From a checkpoint of a small model that answers yes/no questions on an image's attributes.
Model: 7.33M parameters, 40-pixel images, encoder norm layernorm, encoder activation silu, encoder moe expert_choice, encoder num experts 16, encoder patch size [4, 4], encoder width 128, fusion encoder activation gelu, fusion encoder num experts 8.
Training: adamw at rate 0.0016, 14200 steps, batches of 256.
Rows from block 6 of the image encoder, named by matrix and row number. Rows with one number belong to one neuron. Each number is 128 + 32 x the weight over its row's rms, rounded and kept within 0 to 255. All counts start at 0. Numbers have three digits each. After the name is the row's rms in percent of the matrix's.
# fc1: MLP up (encoder.blocks.6.mlp.fc1.weight, 512x128), inputs 0-63
# fc2: MLP down (encoder.blocks.6.mlp.fc2.weight, 128x512, transposed), outputs 0-63
fc1.401 050:120151164027132117115141119121106124143134134124116082136099096178107103160091168161118140135131095163097149096155151108123163105100125102139121124166106113178128156139118064086145090122102123
fc2.401 070:146041166186130178138116135123184167109134146134100129059082128169129091110118179136116106147187147223141109120170105115126128092124149075132127173156119168073096139216064070115104132191101132
fc1.402 053:097132141105161124117124137077128071101137150105173101178185111159167095137129165109117158130092178147199093127074108166088146115161151150142136160091126123125157149123106185137117064148094122
fc2.402 070:173144124192140160129179124178158167142133131160196124119129067057159147109159086154153120087144118084133141106156099121176065137121112149133131101100177145114091131102113182121076097140160109
fc1.403 067:241111120158129150166112125167110159111115158121101078133110110167133132104144125136124158112117092117099137129211119134120136135099095156161071103127144126110134135089152119115141154152143150
fc2.403 078:138138177107084158103146132182123117143089093074117121055122156190095117135113135122150165106166159102141091127079135127121138151178131132133100073113126111129193105050110141152117179118141193
fc1.404 047:139146146129134133124191146171151182111107144163091107090223114089114071084126132093122106136179153072120122168110150107120098100107185120123119133107119064090117061116183117128142150186147105
fc2.404 065:114111095128167143077115132084168131135105124074094183128179191161153124158125163164139179163096108140159121183128146059120160115128122083122079111171037144094201109103121166176079096136097056
fc1.405 053:135116145078182160075103136145123106134067142134130106132091115151145086073095195170125144135163132173158110169103160108085122129126133191138140074090135139136121143098116177156114121111068195
fc2.405 071:125165183251171119124167129113138166105150127150152111147128100130137133154122089140161174084101168136125092111106136102131127118113122123155151083138091079089065147116081072117125115141121168
fc1.406 046:110114076150181117154127113056135144168122128131106092141162115150186154200135071128083110098143217104155126112068122111151101185180218162122146159150134138055134080142089132159097107112122134
fc2.406 061:168141093149108173096177127097125161176128122138088111088121149159087145138170091153144158148155122094143134080132136058133133095151109152121094116057142094132167131114083133177103051081132196
fc1.407 203:092137071100141107128117085140149084108071098112136139128153138126117161090115142150166170170121036154060158141139170111158117175156142117108139111121133135145110119232115091150149125144142105
fc2.407 150:115123110140092159130102198104108142079123116136117143119132116109123119126102142128054132111121202131137112122165121135127153098136116255130149139125137090109112152146144135122153130104093109
fc1.408 076:126155183096124119130081114092141111151163095116193157150119092125090129105122133160080082153114125146181140099082097116120159123138178103065070203141094142148120148186152130119083122138074117
fc2.408 108:113031117111087162194129126121135163118145130158169134111119141131167117137113114109136104083142104083128168150118122120084102153115236128094109163122147152127126130187182121130086101118102105
fc1.409 213:075158031154139171110112022097147102128136117118098138131128096153102117149066116131180146168115125165135113105122161091181133175128137069139139119112113118140120120173134136194107161168112119
fc2.409 172:141136131137118127114121231135126155114106140170126139140127104159113174110183149138138143131121125133103155115113119114109126167129172202097120109137149142125108177098132124103119144121112129
fc1.410 046:047090131165064063137063113144105162174151114145124157109128083168157149089127111123122154151140107183179177131090146093139121146109131121180154182086110094140121156135173090092107101088161137
fc2.410 064:156161070149169139129155136123149111162141144133149144146111123102115172110116181126096117109184137110150099146108115093159092139138127116097050169188155134106129135160100201139134130127107164
fc1.411 039:136120145154136142104134113149125131100065138111097076157167160113127163123130112138141150168146136087183146153139049126100083164084114122165136062144086124094129165102129194126151086147125104
fc2.411 063:174074121144068125093146128128092154106091133153158170096144146142153112086118075148112127127104135175114142041188123143199114161121104143119179115114089110151129112067091106122077117084109130
fc1.412 057:122102112147127137124141121123161148145111144144084135120162119040129149094126106137113147098109149075111132077171134159183065095105103119130115086114167147127120110095159087149189172166165106
fc2.412 058:134086128110140102123114123154100097109117111115123128063132166147159099112156112161152208141113105221140105101108146111104096121108080150139092071091095114152187111042167144087068105099102082
fc1.413 067:076150143188119118128130131091101123150182185128115165134201198069146177142123139049121104074098111057137136105105089151183173096128135139085143163119111129148157094116068101156135121109159127
fc2.413 067:167184124098093141162124130107111116158100145129067097084126166143110088170132098111023154109146149101115161164095115113030121109133154123146106166129175146114173159171136117115163144136130119
fc1.414 050:126117152125148159131135132143131096185178067147173108094105153201163114130197166179084160109150143122145160146059182092125138184099078157101123144108154134102089133157123114142094084134120121
fc2.414 062:104098096141071143125126141133140102165099086131110113157198150087104144147111065104133061130141131100099175110144167122183122153142171135058131096103102091153150141187119114142132157119114130
fc1.415 061:177100122150133143149082089136126192148176194092138151119135170134164125108120082104118130081145144112073136154114096155130071092158079170123102115145129127116126107081140074154145125110148138
fc2.415 080:122124150120136110122132121113092125196074131131157167155216134196139081147189150146057128128184131156166125114157142144114108124102084173191080112156125145110196100064109144149175135144137151
fc1.416 082:111118089111170175131111094149138133255105137153129063136065148126128190158120153126161129091149152130141124137133168111139123124142099161151082118158089135085156139111126105124164135152077097
fc2.416 111:136155167100092116134143130105127117160142163145116201122152187164144127104122123127130102092114135138176109113126157106114137156106129197125172149155140105129076091037099118094186153160136122
fc1.417 077:195121127085161136111124105157141153094085092122126073149042101159100146094166097132153141157158136185098132121189122095109091139127132141179123120071120143137126151071170116145102180127076162
fc2.417 077:150103128222146178111109124149094115090178120083128168115144141170155095118130159186210134121172112105180118141147114151121153125112049135132149133128118143154124097115150155152147142104102150
fc1.418 061:129128130104157118120138109165112094158132064190120032127085101188120136161164122153126128168166106200133102150097170095127117172118113218111093133114104102115105157176145144114132128153073097
fc2.418 087:123144082186137146148209132136117176172123135125108181134084177167127160121104114124146152178197147150127164129136177111219098158163147162160073132161110091137078135197035133127137133123100109
fc1.419 229:112125089090107111184107112143137155184089089139098127106160091119111111105078154152230182151123097172050121141115169087129136154168156127119126141144122143170152113151082073155123169143096092
fc2.419 158:137092128176149156139117238118116136028120127130126128105152100115105079145122126152111124118111092125135153150136138126146095110048131125153163133133132118163042188099129127126131123147104138
fc1.420 296:091118126091101132174129069135132134189103088122088110120175113082106101166073119145180182137129144151100089134112129109118107107157129126098152154128146146156130109240103079146134192153124136
fc2.420 227:153085141144147141125135244120129088102137125164139184125123183108128146139175088131079121122142070143128160147132147135141109122149160157132132086147134142129117222162154136143130131136106132
fc1.421 067:109124165154098091173136086094130175175150174109139163126184144150147071160100088115122103137158163062082105129093138109157092107126147122085111161145111153082111085195192080099151127128162065
fc2.421 115:130136122083146099105140131102120067166166114140150041177082139109066128139116122143009110163149134176118155121105150168182136092186139113187100137102130117125187130163130098129133148099128113
fc1.422 056:107138114098112160159108083099103124128146058090206146156131115203132097166124157098080102103131060121086103089104094085081157139155167110133110116056151082180121114175161126141163116135117129
fc2.422 072:175158111099103156054091131140124116124156146138191169108093155136115124137135121123175192146118113096162098121187119153190136106151172092092081081114095108172146150098167087176113159083140065
fc1.423 297:095140062124117167134124003099166131132129128112096137135146126129136096143085114108177182163097129142126090108114144101167126154128105088134150130139139102166137108171144124195116144165136125
fc2.423 253:161125129116152127131107240142123116105116133231130141135106111117102161120139111127092127117131162128116130117111119125123120128141179192116117129140123181144091150121122125126127125113143119
fc1.424 070:088147150136120109134158089064109118177140122105138158153117164117124139151123121160101118130158120144122093127069115151136174091166139101093139188165139142168143143184101087110101103071082093
fc2.424 079:085158122175093157145113129163145146154114120174107147109097134130166096100081135044047131119183138167116189111122144099147131079168187147139159139191113115074103156196056124170143118114138142
fc1.425 045:131106122118130125143140125164123197123143161113174128164124134120162187143134093118153110175144144146168115137073064114100119148136086111120166124085129165051139123124127133111091152129156106
fc2.425 064:113201104159138046105181115159133101092170145121118165146069189093121107152134109140085100146132112097074151115096117117105121139181091140160107131145133130118142112104080092117123093117182158
fc1.426 050:144155139060189158121128150137117131116081090115106120107067158184112119160101168186098110155145131145170166141149177073116101139081124130131112059111165154110111123104178150164117161155092076
fc2.426 068:103078095130121133186076128178106134111170123140135151120148092158147079162167139118164120151036126112135104164142123172180101164070126107153142172124081106097094114058145131159124079177206119
fc1.427 176:039147063135140140097123033101148084135118092101122144115141087165109131142111136147186143167097074158095138128112158109179124167164156075135132147126115119155124121237122129187140141178114115
fc2.427 121:164147116136132123106132217116136096081116137162122155137127168122122112124171144113085113135122167149143139110121130106105129121128134187081124095156112109143090191162129171154101117154109130
fc1.428 062:085118137180097129158145121083117086124166165102120189139177178130165164198141138107116137116113132130179090107064102167127152130134159143078150139151144100167155116103069119125110071092126118
fc2.428 075:131221154121189087150147126066108132114094192171138081156132126090090135160179125127064107111132154164150137123063131083125133153157099161109148168111084126132095170137094131128147126096160073
fc1.429 049:147184098105108148137120098131125136107102147099149076129153150127104146141171050122124159155144153148094140122142160119123089109111135122166116122049164089120103116188167115147122179139119147
fc2.429 072:175151128114083165091119127093194102113123116145134154112122129193206137134156124107159208119126087137152119114134156059188129142113111137134091060143122114131144122092103139161106173137120182
fc1.430 064:075160129165134133099115135093152152163180161163165134124196157110147109166122160117077103130084119131116138115071149164148164150121189148101153214195137148149183122176096117091107120106129122
fc2.430 066:119080136099100104148081139163164124184113152153060132130139136136096155103106179086105136067122136118103157089125121133069120183105203120146125108127105186071148159173150085129121115117100121
fc1.431 074:069136153144101138108107115085112112149193161110154171153168187138122134151114114067118067122118132078149144129116092114166134141164177143076120210163125140156150112179108074120106119067139125
fc2.431 089:136152130076152128116105127092181094140121101189142138134145126144103084121122098144024125114134146140121147136113149154086138134176195131152068086125113149146193158178156091120143133173114099
fc1.432 052:121102144156116133126135128100156114139151173135090159146113161108146143149105130161127098126102081089194121113155118154171179091175133121089129145115148150155182103175125129088111097123147122
fc2.432 068:121090133095116115137098123128123075115170151147085099176107170117094056159131165147129152102106138129154141162146105093133099079101198109158041111101085144141122147149098134151074213164146118
fc1.433 061:122097117175108138122139127078148134185171166157144186117148128075159142119127138128108145143138099098109110140110149128161181121167095110088131196167143136121174081174086101061146105159141121
fc2.433 073:150121168164155066164103137153142106132089106129101105106085162084089141077158161160137171127113153116106157106151174128140149098138178141185143099139205151149131159218099193115141152195149171
fc1.434 084:177133115118124115130120127158136127103077093142103083097084066151140113082169102141176152170153153168103130151176139131089100121114096165175128109102119098144106152063140156128146178128114144
fc2.434 077:152149120192114113106132129108139130109193139087134165111099094088150163115104199145166145145120080123119088138070102132163153123118052116159132171113113105082116089074092131142124094086166117
fc1.435 072:200129111073161153155146108153124149116078104144110053119089087197140100079139081158161141139166126160086116152198127118092084130081099156173129127116123131119095148075161152177138161119113113
fc2.435 081:133129106178136144123146123100150157100198135075139128122136163144173061162099118153182113208081125091147104083162176146195120110185111146121080112176123048118125087083157150132113132087108140
fc1.436 044:094142160125119142177145112144125113102176144128180125181145163058156161138123111159154099098154168180150065105121117113132119134085089148113183171091136134134123093143061154098100218091133109
fc2.436 063:166165086163143063113122122101107113078088098157155143088137119134134080119155063125123176142144113188134172111121092078150091155137101162071202093138125120115129143075101146159141113124148071
fc1.437 138:104096096106194183123090094158125152214110103140155044135085141125136160153115147163139124127165164157125131159102166127147114126125130157093113117125086155115115167132101103091146141175102142
fc2.437 142:133140136168099136129151162141118157124122153085135189144143148164159154093082069103139107119143166171128089121080101125085125100168148190139092123145110127125127045035134133155133118129124132
fc1.438 090:190156124091156164151145115144121132103052091148104108137073061164131118064139137169136131131139137155117140175186093092088104118092103156159133079110135141093116170070196135119112165146092166
fc2.438 089:126073151165110157185177126147124171099180158069146157097115116140175153143113140145187165130168110107126093117150124094161085164069100158118124101128123056104096083082188127170111094167090127
fc1.439 050:133136135120138131144090100052130119116124154130157109155154163111157102151088150084162117116111137113157109136091022115134164123172116176099135168149109184125161137199106125114120135090178110
fc2.439 063:179131120158151119135113119143154167112128102163082158117142110104218109066127115118069133133113137130110120111106159141159128145112169172188059119167068101190119137130155159180081117093172083
fc1.440 044:162133144109117152156099126032126122189138103111171144134206127081158127118119127148073110170165152131137101129102126095151159143137210132152094135143110111078196102166103131135070092077089126
fc2.440 061:145093111146119115154132127125188096115136115125145112112128177072126149123170098204194094157125109150115132117118148165061136146099146133101133112137137178170161130142143086168071109119156194
fc1.441 069:080158153148124146120094092081122087145152157136197157121155148138134139126129140141104070099138122116176139128096082112119191131156155158092124164132113137145143119166100094145105083096095130
fc2.441 087:155122120162114142114120125120161122129074148176139154144118120123154126126154135142070157084190129169185164089167139108117130071115202152103098167138142139099102159117122118151188170138118094
fc1.442 045:100130100127125175155136126129079105185122163128088095156103157134187153152173127180175113113098127117173102165083122148156120167105145104117079119135167159106170138097098116143037104117077114
fc2.442 070:154154120197163076077156124164122132103130117162137085152104092130115153144162107148157157066104154163134108124117138164108102110145101143154131101149148133135089126085075141025113098137189140
fc1.443 063:181100134076164111112123103209147149094093072172135094153113096190092127106150063156119085151122150131108140162210144114116065160148113151108114104073164146115092131117182112141110158097106133
fc2.443 073:166094154114130147143131122031164104117166125124162196139119155166153122139152099176163136114086091124131176183155161122125132146135091143118157169061115120135158103112134131144144072136141175
fc1.444 049:116068128198068135129130137176065133134145094174094131104136200122116148116158080129127114114099167080080090095123096174149141203168063140082124161170104098140130116174095089114134139100182110
fc2.444 066:161177114114104150142073129068151118183118135133132161180100190129149070167080166053074166114100133152131175124140134137121121110116162150182076126108167085152157138170090139142163172133099087
fc1.445 066:148126177103156153072101123123068118186162136105127031130074083172104129108141113161136097176165110196104088154103142123130125141139110133085075120134101153119109131167151110150113117157029137
fc2.445 098:108078107122135105167140132161121186158084118069142157078124182122200132048094113123173137125186147128162165119104136110114123152108187196106096119162177162096118119167111147117130125133124172
fc1.446 050:060096119095185104107121126112160123125119152149160111164140084092092126098049102117059092181130171126178130130127116146118111121157133104150157121112114153133157144195152139087090092122155111
fc2.446 075:120099114106096160109088129135165107153181079131148156144134103124174143119128122156140067126172112127138085117188065130171124165083168108125121149076106189073145120114144124154112119094072074